Weights of a small class-conditioned image diffusion model: patch size [4, 4], 30.8 epochs.
Rows from block 7, named by matrix and row number. Rows with one number belong to one neuron. Each number is 200 + 30 x the weight over its row's rms, rounded and kept within 0 to 999. All counts start at 0. After the name is the row's rms in percent of the matrix's.
# fc1: MLP up (model.blocks.7.mlp.fc1.weight, 1536x256), inputs 64-95
# fc2: MLP down (model.blocks.7.mlp.fc2.weight, 256x1536, transposed), outputs 64-95
fc1.394,087,163,219,196,151,151,180,251,181,202,218,146,186,206,194,129,171,227,182,210,184,219,198,171,192,145,235,191,219,224,216,208,189
fc1.395,112,147,192,174,206,163,203,219,192,217,229,145,214,183,163,253,194,234,239,221,195,152,202,248,203,204,231,179,194,169,154,186,172
fc1.396,087,219,195,193,203,181,216,232,241,172,210,211,236,198,194,261,193,181,222,197,182,211,203,229,169,186,201,187,216,170,205,217,252
fc1.397,093,215,162,198,200,189,137,185,242,226,218,217,244,237,173,204,212,216,303,209,178,172,174,177,197,180,169,184,200,231,208,227,203
fc1.398,088,170,201,196,177,184,183,194,210,217,198,159,259,212,174,202,159,198,119,167,232,204,196,168,245,160,179,204,257,200,255,207,208
fc1.399,098,172,174,210,249,176,168,189,212,249,215,258,234,217,217,167,243,212,253,194,156,212,124,204,169,141,219,189,156,215,218,154,229
fc1.400,092,255,256,211,248,183,207,230,189,191,235,155,196,263,219,169,169,173,258,217,198,218,202,181,238,144,166,168,150,146,149,185,205
fc1.401,088,219,211,196,198,108,218,213,177,216,168,272,228,219,173,210,231,217,201,257,202,224,223,183,238,243,187,232,206,222,212,203,193
fc1.402,086,167,164,192,264,224,228,242,167,196,259,161,215,214,214,182,163,217,206,305,156,197,202,190,200,202,244,130,193,184,208,220,218
fc1.403,096,151,160,201,212,207,221,252,177,189,217,150,214,158,222,224,190,183,246,170,207,213,230,205,213,172,208,192,161,179,133,180,221
fc1.404,095,251,251,176,185,186,259,190,194,200,257,218,217,199,255,180,220,264,209,204,163,191,172,114,221,203,207,223,181,224,192,187,171
fc1.405,090,227,187,206,202,205,198,180,225,177,177,210,239,222,163,213,187,222,213,168,152,204,118,176,217,246,158,189,176,155,171,234,170
fc1.406,098,223,254,199,171,202,206,216,183,174,225,224,184,169,160,227,225,205,200,154,199,237,185,205,194,169,257,165,155,160,203,204,160
fc1.407,099,192,214,208,224,178,234,190,199,202,195,204,209,210,203,200,242,234,183,176,212,205,203,193,199,205,149,243,227,209,191,173,207
fc1.408,090,178,207,238,204,228,222,253,306,164,204,220,161,135,179,203,223,206,241,251,200,187,179,220,172,189,208,168,191,226,179,206,233
fc1.409,095,152,200,199,207,155,160,205,231,171,116,221,241,215,155,188,193,151,183,163,204,189,228,178,165,205,218,189,213,187,239,179,221
fc1.410,126,170,176,242,163,184,201,178,200,215,269,207,266,195,211,197,121,181,182,128,252,195,189,196,195,220,175,142,134,190,228,191,207
fc1.411,093,168,144,190,154,245,187,183,209,184,187,237,193,159,227,216,211,180,227,189,187,143,227,196,189,156,202,185,254,196,223,243,214
fc1.412,086,233,241,202,157,200,169,158,251,172,207,183,201,204,235,252,155,232,235,252,207,176,232,162,246,210,185,181,229,173,163,164,243
fc1.413,085,193,216,165,184,223,259,219,196,231,180,182,173,172,216,184,211,216,167,172,200,215,182,157,167,205,237,205,175,153,210,236,183
fc1.414,097,146,214,187,242,170,221,167,210,229,181,242,134,252,183,199,211,196,229,206,214,221,213,228,190,183,135,211,215,179,183,219,254
fc1.415,091,187,200,212,168,242,161,206,222,215,182,179,173,215,222,227,161,224,154,268,189,239,221,147,246,199,190,131,208,158,171,184,233
fc1.416,094,170,232,178,200,222,187,251,218,159,122,206,187,162,191,155,185,154,237,217,159,220,194,202,199,234,229,168,221,187,175,224,173
fc1.417,104,185,222,205,248,220,191,188,209,184,223,204,220,217,167,223,162,260,236,188,215,238,212,183,216,170,222,159,163,177,193,211,211
fc1.418,140,180,168,221,157,246,255,207,268,201,212,98,215,199,222,234,180,183,132,215,209,163,197,139,257,172,208,178,198,194,173,198,187
fc1.419,102,137,227,173,244,199,228,205,208,193,241,192,217,197,235,281,237,202,195,226,204,227,172,175,194,242,104,223,215,175,157,213,181
fc1.420,088,152,220,213,175,186,240,193,146,187,223,212,229,211,183,230,186,166,220,162,183,205,214,194,196,201,100,201,188,201,265,184,209
fc1.421,089,150,237,232,160,232,209,186,254,182,185,181,245,217,225,152,146,176,241,201,214,251,219,187,224,210,205,207,214,229,193,194,287
fc1.422,093,202,180,200,249,243,177,134,194,206,225,151,216,250,197,179,193,190,172,194,186,163,198,167,229,207,192,166,206,251,249,196,208
fc1.423,100,163,193,182,214,230,237,216,219,222,205,224,220,195,197,216,193,215,216,256,249,208,151,212,246,189,200,199,231,242,177,158,244
fc1.424,090,218,199,232,229,154,254,185,197,206,239,161,246,188,189,164,196,218,211,265,210,202,214,219,194,265,150,235,214,248,168,220,225
fc1.425,139,218,231,206,220,200,233,178,209,211,212,118,143,229,199,212,142,245,166,228,221,215,180,160,279,209,169,191,129,183,199,161,189
fc1.426,099,250,243,211,235,206,247,142,211,195,141,149,214,224,165,214,208,208,169,222,149,203,251,158,215,170,173,217,172,207,197,166,274
fc1.427,101,245,224,228,170,174,182,218,190,183,226,189,213,241,194,153,166,253,224,208,209,177,203,216,206,199,197,215,228,194,203,232,211
fc1.428,115,227,217,221,168,192,183,147,218,174,220,226,222,208,178,227,174,226,231,137,212,160,190,170,214,212,190,159,203,182,216,167,201
fc1.429,103,200,202,197,159,193,225,143,197,183,144,230,149,183,191,221,256,154,235,225,176,203,217,249,190,217,178,195,218,186,183,220,148
fc1.430,119,185,211,275,169,193,209,209,219,191,234,237,187,197,180,207,244,193,89,244,146,196,191,187,203,196,183,176,204,170,215,204,181
fc1.431,090,221,221,238,193,217,206,212,234,198,208,195,201,206,224,210,193,186,213,158,146,238,179,215,203,185,218,143,191,222,182,190,167
fc1.432,085,213,169,178,220,172,160,250,284,249,196,236,187,165,162,173,227,202,227,189,186,196,192,190,201,176,187,183,174,172,245,204,262
fc1.433,093,170,205,161,183,179,207,189,242,282,196,173,219,224,220,194,177,245,214,198,162,228,238,150,163,249,159,214,225,203,191,221,191
fc1.434,087,187,204,212,177,203,211,214,213,168,199,185,201,162,153,222,192,203,221,221,263,213,196,239,180,228,240,186,196,181,155,228,224
fc1.435,091,212,219,201,202,255,167,215,174,233,196,147,170,201,190,199,213,230,229,227,171,171,187,203,228,191,206,197,175,164,205,143,216
fc1.436,097,241,203,247,195,193,167,256,224,123,173,222,240,220,189,186,182,158,227,198,128,199,226,236,203,212,198,170,226,232,243,188,210
fc1.437,087,187,186,179,173,206,214,205,196,179,204,218,211,181,127,228,203,162,214,195,159,196,230,189,226,222,188,179,191,254,221,167,179
fc1.438,089,208,195,196,225,244,196,204,250,184,176,234,188,163,177,159,215,185,181,198,217,216,230,148,217,238,177,235,212,220,261,188,201
fc1.439,088,148,203,195,194,154,193,185,198,197,209,206,205,229,195,262,167,198,169,196,169,229,217,151,154,226,180,214,166,166,216,221,183
fc1.440,099,204,280,197,186,229,229,149,228,204,233,168,217,214,214,188,188,154,183,231,211,224,196,129,226,146,216,171,139,202,177,222,191
fc1.441,111,180,228,183,200,171,216,225,206,204,205,186,180,178,136,249,159,222,144,190,210,201,213,221,184,197,155,190,166,219,215,183,167
fc1.442,113,279,206,229,164,188,222,208,178,175,220,228,276,199,184,215,198,230,173,211,201,174,154,164,179,233,228,149,180,187,203,201,237
fc1.443,102,166,149,137,167,143,150,215,207,230,228,228,151,181,160,182,191,183,176,199,164,207,193,232,234,182,221,202,191,226,219,188,169
fc1.444,108,206,186,231,199,160,198,225,136,186,190,187,224,186,221,272,221,192,191,175,224,211,206,241,229,212,213,165,165,249,185,180,172
fc1.445,103,226,242,198,185,224,218,158,212,169,184,196,198,196,209,206,172,206,194,118,199,196,164,181,223,198,218,152,248,182,194,189,190
fc1.446,081,186,240,164,189,227,240,190,213,215,208,177,229,186,178,135,192,199,193,146,221,254,161,177,201,151,191,161,213,200,245,145,218
fc1.447,092,160,234,202,187,205,161,199,195,233,221,182,289,154,220,140,212,204,204,205,195,220,201,268,194,203,196,207,125,193,183,168,192
fc1.448,099,219,178,177,174,207,221,199,165,216,202,221,161,167,211,196,184,191,187,152,197,216,227,226,254,174,223,163,225,178,198,148,299
fc1.449,122,209,186,236,235,212,206,188,216,231,202,220,109,188,240,171,182,241,222,145,201,198,253,155,204,187,213,205,200,243,220,184,184
fc1.450,100,208,240,186,223,160,231,138,213,248,164,178,175,184,139,189,222,204,214,175,137,174,138,177,183,232,191,172,237,159,164,213,187
fc1.451,094,238,175,209,199,211,203,208,233,188,233,151,172,155,205,225,208,231,255,222,175,178,222,203,180,112,167,238,205,172,186,190,203
fc1.452,101,219,196,164,187,194,191,238,239,192,215,177,214,171,201,177,174,205,177,211,189,222,140,196,207,128,203,176,240,189,189,177,206
fc1.453,101,226,210,174,271,213,183,191,250,254,253,217,249,219,176,221,199,185,202,218,179,118,164,187,153,199,212,222,176,170,190,200,170
fc1.454,122,192,194,170,200,151,193,173,148,173,200,169,202,247,211,218,271,211,173,284,213,216,209,188,178,204,185,240,169,197,239,207,217
fc1.455,090,169,193,231,193,211,232,168,191,181,139,204,237,177,253,179,212,213,226,226,206,256,228,215,180,246,163,214,179,206,194,191,227
fc1.456,093,111,214,169,204,159,192,170,218,199,214,214,211,261,236,192,207,153,176,196,223,185,187,244,210,198,155,196,227,184,215,184,233
fc1.457,098,176,172,189,194,257,216,170,230,202,243,187,175,201,199,271,181,189,176,191,246,180,222,162,180,208,169,238,202,207,186,183,259
fc1.458,084,197,235,215,190,257,215,225,214,174,259,179,227,122,194,202,147,192,200,201,203,189,186,145,207,176,191,174,183,179,222,119,226
fc1.459,103,188,188,226,174,239,233,197,220,129,155,181,186,231,161,164,124,226,254,188,186,201,215,191,198,173,197,152,168,150,216,172,148
fc1.460,098,171,179,213,226,142,175,225,232,175,161,195,214,173,219,209,205,154,224,167,178,196,179,158,221,198,139,286,243,208,252,166,148
fc1.461,099,199,190,203,173,217,241,156,206,187,157,191,190,177,243,174,184,209,240,190,184,214,241,221,186,254,141,255,206,216,203,199,171
fc1.462,129,179,183,191,190,193,214,168,161,235,124,117,227,222,216,181,177,217,181,216,222,227,219,157,186,242,152,107,207,236,198,204,211
fc1.463,094,256,225,200,152,207,161,254,193,165,189,165,189,230,224,251,183,168,166,168,147,194,224,180,222,192,226,174,186,233,242,188,198
fc1.464,093,212,220,187,193,214,231,204,179,253,213,216,178,207,212,191,144,146,215,250,208,222,214,272,164,214,170,193,208,241,206,231,140
fc1.465,093,165,205,206,213,180,196,195,172,197,198,206,224,197,213,177,188,208,206,211,163,224,218,232,217,267,259,232,174,242,204,169,227
fc1.466,092,150,241,177,221,222,200,209,204,199,223,233,128,165,235,227,182,172,227,179,184,185,226,218,214,172,147,235,201,194,186,183,241
fc1.467,120,262,216,173,200,183,194,207,139,211,194,264,146,231,203,189,198,260,203,201,202,236,200,264,229,233,175,229,235,205,204,172,169
fc1.468,099,194,164,193,159,169,157,217,209,222,275,205,222,161,229,197,271,240,152,187,169,203,214,162,227,218,180,128,168,226,152,196,149
fc1.469,090,201,180,206,175,183,165,211,178,190,188,203,234,172,208,180,178,163,165,245,221,210,214,135,187,220,207,227,210,195,152,200,219
fc1.470,091,206,234,160,169,172,192,233,149,210,194,188,208,158,140,170,186,198,205,218,187,182,190,215,234,190,174,219,175,230,117,239,259
fc1.471,084,170,182,173,202,237,257,188,232,245,145,217,178,207,163,232,240,223,271,218,160,178,180,237,155,224,159,177,216,127,149,193,227
fc1.472,099,167,197,164,269,199,184,221,173,197,194,154,143,186,181,198,231,250,214,218,259,199,186,200,199,198,174,216,180,201,218,204,183
fc1.473,085,169,204,198,242,231,175,228,172,158,214,139,239,202,200,240,152,131,188,208,198,174,191,244,180,185,124,202,235,203,220,182,193
fc1.474,100,226,193,238,219,195,173,236,239,220,191,208,180,198,195,197,179,228,172,174,133,226,210,196,195,293,210,169,192,179,166,199,222
fc1.475,095,223,236,161,235,185,187,211,203,240,256,157,207,175,159,197,131,183,243,175,275,183,231,224,253,261,185,223,236,188,168,221,183
fc1.476,089,230,174,178,184,177,195,184,203,221,220,273,196,176,214,180,201,190,216,155,176,185,199,40,165,199,177,222,215,279,305,195,211
fc1.477,105,145,182,208,258,221,209,180,208,236,233,178,246,289,220,150,180,225,183,192,234,153,187,233,182,174,137,218,205,227,235,136,235
fc1.478,097,219,247,245,195,197,161,123,242,163,210,179,209,208,195,224,210,233,250,238,274,146,179,167,208,186,230,198,177,180,179,188,226
fc1.479,099,180,220,206,251,222,187,175,207,255,195,203,184,223,188,172,196,226,236,150,211,182,194,206,223,192,235,207,198,201,197,206,199
fc1.480,090,112,252,162,186,186,136,173,190,230,181,219,213,198,184,266,209,191,270,255,170,240,240,165,180,221,176,220,170,170,169,189,198
fc1.481,095,179,211,183,172,168,238,212,209,178,280,166,184,214,193,252,173,210,247,224,183,218,209,162,166,190,217,201,178,215,219,138,207
fc1.482,103,200,209,182,217,192,195,215,223,178,191,223,214,186,194,234,200,175,190,204,222,228,189,153,142,207,178,241,195,228,229,174,198
fc1.483,105,172,176,212,167,230,163,194,231,191,208,181,204,211,170,209,232,173,219,217,200,185,207,200,191,174,169,194,200,164,260,189,171
fc1.484,107,245,252,186,168,184,220,189,204,209,174,185,238,193,207,177,201,189,201,202,255,200,236,191,219,219,145,202,244,235,201,211,162
fc1.485,094,181,234,239,232,238,182,199,222,209,222,153,203,174,215,157,193,190,187,188,143,226,197,198,235,200,191,197,233,222,185,203,225
fc1.486,096,194,144,194,126,202,198,167,200,220,173,224,161,149,213,132,180,205,194,215,214,181,199,156,183,182,172,161,223,141,208,190,218
fc1.487,087,210,238,183,141,214,147,231,218,208,188,187,164,206,172,182,201,206,203,202,137,196,183,239,240,217,169,232,239,218,150,172,185
fc1.488,103,190,210,230,243,201,262,220,213,208,196,197,155,256,208,165,215,204,196,155,178,207,226,230,203,170,205,192,208,222,235,197,208
fc1.489,114,194,245,219,236,244,191,245,181,237,116,195,248,179,178,228,182,140,223,223,159,210,172,170,186,252,156,167,224,237,230,219,206
fc1.490,086,127,191,196,187,205,188,201,283,192,178,262,211,148,187,228,152,226,204,209,174,186,237,236,196,213,171,203,175,182,225,213,215
fc1.491,123,142,138,226,143,196,194,231,207,203,97,204,208,198,223,141,178,228,167,221,223,194,178,197,213,190,204,241,234,186,213,182,227
fc2.394,079,227,185,181,183,237,190,221,224,180,218,173,228,219,181,226,246,223,224,180,177,234,172,182,203,177,213,192,194,233,184,237,162
fc2.395,102,235,219,199,163,195,196,153,205,181,168,174,161,157,238,229,234,220,186,236,221,185,172,185,199,235,255,207,212,177,283,224,237
fc2.396,100,182,172,207,207,225,194,186,230,194,199,192,226,198,199,256,202,211,206,183,225,191,225,211,250,197,209,198,232,177,190,215,234
fc2.397,094,210,166,220,204,190,142,222,174,242,210,187,194,175,235,196,185,199,128,254,240,209,264,167,166,178,179,225,219,212,184,206,198
fc2.398,101,219,197,168,181,235,181,199,184,220,198,181,291,187,262,230,169,224,215,179,213,130,169,222,194,157,212,224,207,211,240,230,236
fc2.399,089,236,160,178,200,281,241,211,221,244,175,235,183,229,179,197,181,169,199,217,184,172,182,234,201,182,247,246,234,201,194,148,202
fc2.400,108,146,198,186,222,194,236,203,163,237,191,235,196,152,183,194,168,176,215,171,191,213,240,161,196,142,212,222,192,211,256,238,165
fc2.401,084,210,218,224,199,288,215,212,187,161,197,213,189,205,230,217,207,193,182,194,180,210,192,198,178,261,227,183,247,185,179,245,181
fc2.402,098,182,170,167,257,163,225,275,266,213,177,181,271,223,184,150,255,160,212,208,155,215,175,190,209,224,194,280,226,212,197,216,213
fc2.403,088,256,189,191,197,180,204,218,174,194,184,255,181,241,143,236,214,188,186,242,188,194,183,144,216,164,203,182,225,222,153,158,260
fc2.404,097,173,198,201,173,188,243,185,232,204,197,208,183,185,152,192,188,157,199,191,192,203,159,237,172,175,223,171,171,203,149,124,147
fc2.405,092,162,198,206,178,222,212,184,180,202,153,199,183,126,260,239,210,175,199,190,202,202,186,183,160,250,249,172,229,183,170,174,150
fc2.406,101,215,171,206,189,219,194,209,214,189,219,177,200,149,187,203,183,225,181,194,191,221,123,164,235,221,223,171,213,168,212,250,191
fc2.407,097,201,139,179,167,195,242,175,223,193,197,208,205,141,202,266,177,233,173,216,182,239,200,203,207,153,180,211,210,208,152,206,218
fc2.408,085,219,225,209,187,193,155,242,161,174,202,203,212,166,209,185,186,185,206,205,238,217,193,246,209,192,230,235,231,170,183,232,223
fc2.409,091,231,196,196,224,195,185,184,203,195,248,192,195,189,225,151,228,262,208,243,216,209,204,197,183,185,236,161,221,198,189,228,205
fc2.410,122,223,122,250,167,225,214,251,175,177,158,233,155,166,176,174,201,237,216,272,210,190,210,214,208,227,230,218,213,181,240,219,193
fc2.411,086,188,208,205,223,179,157,200,203,216,234,232,164,238,206,218,215,169,185,190,189,164,287,180,201,152,162,189,227,154,220,240,173
fc2.412,084,177,183,211,184,171,122,193,113,131,249,197,204,200,175,261,196,167,216,190,184,182,204,152,181,202,221,230,220,186,243,151,208
fc2.413,093,186,182,182,256,220,230,271,234,206,189,226,182,222,184,186,143,200,186,126,208,170,208,240,221,185,148,210,197,197,241,234,188
fc2.414,090,218,179,203,205,206,170,217,163,254,217,198,236,167,147,245,214,212,233,209,213,196,244,202,205,208,240,191,172,210,195,200,258
fc2.415,119,239,131,223,181,150,181,205,185,207,206,195,218,172,184,188,153,232,243,212,184,169,225,210,209,216,199,267,178,209,207,172,265
fc2.416,087,178,261,205,197,179,202,250,212,190,199,217,224,197,196,187,183,252,178,195,186,226,232,199,154,220,155,214,204,176,151,226,216
fc2.417,120,188,292,200,257,253,171,195,181,157,209,175,219,267,199,179,200,231,225,177,197,259,209,261,225,201,218,237,166,168,153,194,214
fc2.418,115,200,164,236,224,171,228,192,163,196,167,119,190,217,186,228,206,161,146,156,212,213,214,165,167,195,220,208,174,164,176,178,202
fc2.419,096,193,184,207,208,148,113,178,191,168,230,179,220,225,130,131,191,178,168,200,250,178,211,238,208,176,214,201,232,205,183,243,157
fc2.420,085,265,206,192,208,255,181,200,188,208,239,213,190,139,174,237,184,153,184,207,160,190,189,187,208,199,249,193,205,196,234,274,220
fc2.421,094,204,225,199,170,187,176,177,190,173,140,158,176,196,206,183,195,166,159,208,194,155,193,170,213,202,171,207,210,206,214,219,236
fc2.422,091,189,215,208,168,151,243,196,204,179,173,172,184,248,261,137,236,238,165,182,227,195,156,210,204,183,225,249,205,222,245,183,252
fc2.423,083,206,236,226,180,161,280,174,185,222,229,213,177,227,188,192,206,171,176,200,191,179,183,221,214,199,180,174,174,230,135,224,245
fc2.424,095,214,211,207,191,248,236,197,166,182,196,208,216,238,202,142,238,201,204,181,271,223,261,222,209,215,235,184,187,217,159,199,131
fc2.425,115,219,226,217,227,216,246,162,213,223,137,131,270,182,200,209,196,205,169,176,184,185,203,216,152,194,178,188,265,238,180,147,189
fc2.426,090,117,243,217,203,219,198,189,150,212,226,197,195,239,215,253,161,209,215,189,201,254,241,187,162,255,196,258,219,183,198,223,222
fc2.427,087,193,200,198,178,223,221,273,119,240,245,203,213,169,182,180,174,210,213,183,211,206,178,236,185,188,175,182,187,150,181,240,243
fc2.428,101,188,209,209,149,282,200,189,149,159,150,179,245,207,176,198,224,259,198,203,226,179,173,222,145,284,197,220,234,202,229,222,239
fc2.429,091,201,190,234,162,190,194,236,156,183,252,190,211,273,259,208,175,192,234,179,183,174,194,182,176,175,183,233,254,185,200,245,203
fc2.430,109,247,208,249,207,224,201,163,215,151,177,240,227,182,245,179,236,195,89,143,169,197,214,202,167,189,227,230,172,162,169,207,200
fc2.431,095,183,196,210,228,167,206,184,207,185,177,197,174,180,168,230,241,153,211,226,189,206,211,210,199,236,199,205,181,198,221,188,194
fc2.432,082,202,149,213,270,220,161,163,204,264,201,219,206,227,227,200,168,228,191,250,183,194,226,221,173,186,191,198,206,213,234,162,238
fc2.433,090,228,180,228,190,244,206,240,180,267,239,197,212,221,210,217,143,189,204,182,208,218,170,196,220,243,235,223,188,243,185,222,177
fc2.434,089,233,194,185,235,215,233,223,219,163,184,229,201,235,241,207,190,207,215,184,222,154,182,247,225,221,157,245,220,182,163,224,235
fc2.435,099,219,260,193,196,176,136,226,158,232,196,171,204,197,168,139,211,178,225,204,172,221,182,162,229,189,213,187,183,211,155,138,232
fc2.436,091,137,218,224,263,202,216,230,216,165,234,190,213,171,207,256,209,248,237,178,197,182,187,213,180,257,259,201,193,177,245,209,193
fc2.437,087,223,153,203,226,196,188,218,199,194,193,219,191,220,241,218,227,227,211,235,210,143,242,187,157,208,180,184,188,154,250,154,186
fc2.438,102,202,162,213,179,215,206,247,150,155,220,222,204,241,228,208,177,192,209,195,251,213,221,244,208,248,213,195,154,199,242,194,194
fc2.439,088,227,239,191,246,264,208,171,196,219,190,186,188,219,208,252,197,188,204,211,208,187,165,163,213,213,237,181,199,163,209,212,139
fc2.440,117,216,251,221,239,204,244,185,201,182,191,190,134,253,219,242,210,215,164,174,216,141,193,249,199,185,173,214,175,195,182,220,144
fc2.441,102,168,214,243,167,162,220,213,179,239,217,188,203,220,163,215,220,259,173,210,191,213,234,182,203,160,185,206,214,231,248,224,180
fc2.442,121,172,257,242,200,150,200,206,233,226,159,226,163,184,138,231,260,154,131,184,227,199,171,225,211,158,253,224,184,188,180,202,142
fc2.443,095,203,146,209,163,207,139,165,235,254,216,208,257,176,202,204,146,249,197,194,185,221,243,216,172,174,230,217,194,214,217,205,198
fc2.444,114,195,208,224,199,138,201,220,160,204,159,169,198,191,158,191,130,220,211,211,191,247,217,168,210,165,131,162,187,194,258,204,222
fc2.445,099,179,192,214,179,176,223,203,176,201,208,211,214,236,167,175,194,213,203,186,210,188,195,225,182,222,195,229,210,205,173,232,202
fc2.446,087,214,265,214,181,169,227,192,216,216,259,156,176,211,212,113,216,198,201,189,208,183,137,189,189,153,236,260,169,213,248,140,229
fc2.447,102,256,209,181,218,157,139,178,254,183,200,199,180,228,214,195,193,151,176,190,163,186,215,157,184,222,210,183,213,223,207,225,204
fc2.448,094,205,265,208,210,214,232,283,171,222,214,207,172,191,179,224,198,157,168,215,199,167,263,209,221,195,221,190,169,187,228,200,255
fc2.449,117,184,211,222,190,193,156,193,193,224,183,194,233,224,238,172,201,207,230,217,244,169,226,196,210,234,208,226,192,237,207,192,202
fc2.450,092,210,229,191,223,247,208,261,229,183,169,189,216,241,204,216,190,181,232,195,206,144,195,211,197,208,168,252,225,157,185,222,238
fc2.451,100,225,206,215,176,182,232,193,190,188,214,176,202,200,199,159,265,188,256,186,187,164,194,185,198,130,236,134,213,175,218,190,185
fc2.452,086,180,209,231,144,183,200,154,231,200,246,215,167,250,200,178,149,221,183,202,222,210,201,205,208,186,168,205,216,187,138,208,225
fc2.453,095,174,142,195,236,172,194,200,215,234,196,222,163,164,215,245,193,170,248,166,197,178,230,216,222,155,254,233,198,217,213,173,199
fc2.454,128,191,147,197,174,223,166,142,273,156,184,182,190,173,192,214,203,218,190,107,182,223,201,233,246,183,223,193,196,207,262,237,194
fc2.455,094,174,215,208,198,194,221,166,223,186,225,197,204,195,156,225,195,245,190,171,206,161,185,262,226,229,272,173,206,213,194,194,170
fc2.456,095,193,194,140,180,230,169,261,250,214,197,218,169,153,176,235,215,253,176,162,219,176,146,199,217,144,234,205,164,215,239,219,219
fc2.457,110,184,196,190,240,167,186,248,225,223,185,202,234,147,147,172,233,197,228,185,194,203,221,219,172,198,234,217,216,202,164,189,279
fc2.458,082,184,244,219,202,177,211,230,208,197,194,171,189,213,205,172,156,160,205,194,187,207,183,149,228,110,198,209,191,220,220,107,208
fc2.459,092,188,153,199,228,126,229,182,161,144,216,240,236,266,216,174,184,138,204,222,216,177,169,276,182,168,224,240,172,244,178,163,152
fc2.460,100,236,220,210,217,260,201,168,177,172,166,190,163,219,161,261,205,264,245,199,257,182,191,212,199,248,265,106,192,210,215,175,188
fc2.461,098,179,203,160,133,192,220,220,181,193,173,221,179,223,222,224,214,179,202,226,207,170,217,149,170,244,165,198,213,173,213,203,200
fc2.462,104,193,158,159,196,193,218,158,242,121,232,189,186,192,173,208,207,173,152,206,208,226,196,184,230,167,238,248,217,234,240,210,207
fc2.463,099,189,155,207,185,242,199,198,135,182,211,209,171,155,179,264,183,182,191,234,185,205,136,156,190,181,180,198,232,189,258,174,173
fc2.464,092,241,140,186,186,162,182,235,166,148,201,208,188,189,176,184,157,247,201,210,191,236,152,191,208,250,190,179,199,209,209,260,180
fc2.465,101,188,151,227,213,240,137,224,195,207,189,201,185,210,164,178,203,157,179,224,190,203,182,233,230,188,191,176,215,194,247,159,231
fc2.466,094,217,194,199,235,166,223,189,198,262,197,215,255,204,178,183,193,184,224,209,217,254,200,270,181,206,318,144,185,203,185,164,220
fc2.467,127,96,178,206,189,226,200,203,225,270,230,218,241,163,200,226,182,192,196,186,220,156,139,227,204,214,222,160,201,182,173,191,163
fc2.468,092,216,196,173,218,223,178,165,210,207,180,213,189,163,203,227,180,189,181,201,188,230,250,203,213,248,196,197,222,204,172,257,176
fc2.469,105,249,229,187,133,236,146,192,237,170,181,204,154,222,216,208,196,226,217,175,273,172,249,155,232,192,166,163,219,210,193,178,231
fc2.470,089,137,199,202,175,216,119,266,216,233,193,167,198,187,236,151,157,179,192,179,199,185,242,174,161,175,232,208,202,163,150,237,194
fc2.471,085,217,176,190,235,148,239,166,177,225,205,185,236,229,219,195,184,196,189,190,181,189,276,135,162,241,222,227,179,204,195,211,278
fc2.472,103,181,205,188,206,178,194,197,232,219,127,179,282,192,175,213,158,148,203,160,237,243,175,193,213,196,195,255,185,216,205,156,173
fc2.473,088,213,204,231,211,212,210,193,258,171,182,146,228,195,186,217,161,245,175,217,194,218,220,168,236,187,254,229,193,219,239,201,167
fc2.474,108,171,151,198,220,225,187,236,204,226,157,203,211,203,212,175,176,214,186,203,178,240,193,204,193,280,172,237,193,216,180,164,282
fc2.475,081,203,173,195,229,200,175,222,209,198,160,223,178,245,191,211,157,222,212,168,182,178,198,191,221,229,178,225,218,180,170,244,172
fc2.476,100,214,202,212,85,189,189,220,153,178,201,182,184,206,188,236,230,199,178,202,193,216,174,296,153,199,167,175,190,147,256,208,210
fc2.477,133,177,241,185,177,249,268,184,165,211,180,195,209,210,255,212,239,225,183,183,212,236,164,184,173,218,175,166,149,211,168,258,218
fc2.478,088,196,249,243,174,219,156,167,204,147,147,188,152,175,189,174,186,198,217,212,202,254,167,201,260,244,211,188,215,182,161,176,215
fc2.479,092,234,191,202,240,177,201,140,231,131,149,210,198,132,273,198,266,165,223,201,171,191,243,158,219,238,207,226,225,163,238,237,242
fc2.480,082,235,221,232,210,187,94,177,234,248,211,204,209,164,267,235,162,206,195,185,219,158,214,195,231,209,211,230,230,201,150,202,177
fc2.481,093,203,190,228,210,224,237,201,201,178,213,184,158,199,176,217,210,152,210,232,193,225,236,169,229,198,159,200,176,209,227,164,213
fc2.482,104,177,149,153,205,210,160,162,195,168,200,229,217,232,244,232,245,169,214,164,195,159,210,188,259,231,188,175,218,191,221,173,228
fc2.483,090,216,265,220,201,200,255,171,238,231,201,183,199,305,216,229,190,278,187,214,206,220,227,194,199,215,197,201,195,188,204,227,167
fc2.484,119,212,196,207,171,206,163,128,218,119,132,204,216,148,251,147,177,137,166,246,175,181,177,198,208,130,182,237,213,225,184,224,139
fc2.485,100,184,232,235,234,127,176,198,200,245,137,161,240,236,210,196,242,196,179,207,160,180,222,203,196,190,226,211,190,219,182,215,222
fc2.486,094,180,173,165,213,231,153,158,190,188,223,234,226,240,181,140,196,121,212,189,184,211,146,190,172,189,214,203,171,161,240,214,198
fc2.487,099,199,198,214,194,194,124,226,144,184,225,204,218,178,242,210,202,160,204,205,206,233,211,229,223,234,198,149,169,211,146,187,209
fc2.488,093,224,200,214,174,227,169,232,260,179,214,205,175,175,221,178,183,192,171,230,183,193,212,192,165,176,225,183,151,200,193,202,186
fc2.489,112,197,105,200,223,149,230,149,183,159,209,187,182,147,115,164,181,167,174,196,240,179,229,232,234,177,235,197,222,213,206,230,224
fc2.490,087,239,161,187,158,174,194,172,117,194,148,197,200,226,265,203,162,147,216,212,201,256,251,184,186,206,233,188,205,164,194,223,221
fc2.491,105,263,152,191,216,200,133,234,130,206,325,210,237,196,158,166,205,192,190,181,188,234,235,210,191,183,212,190,132,202,239,180,222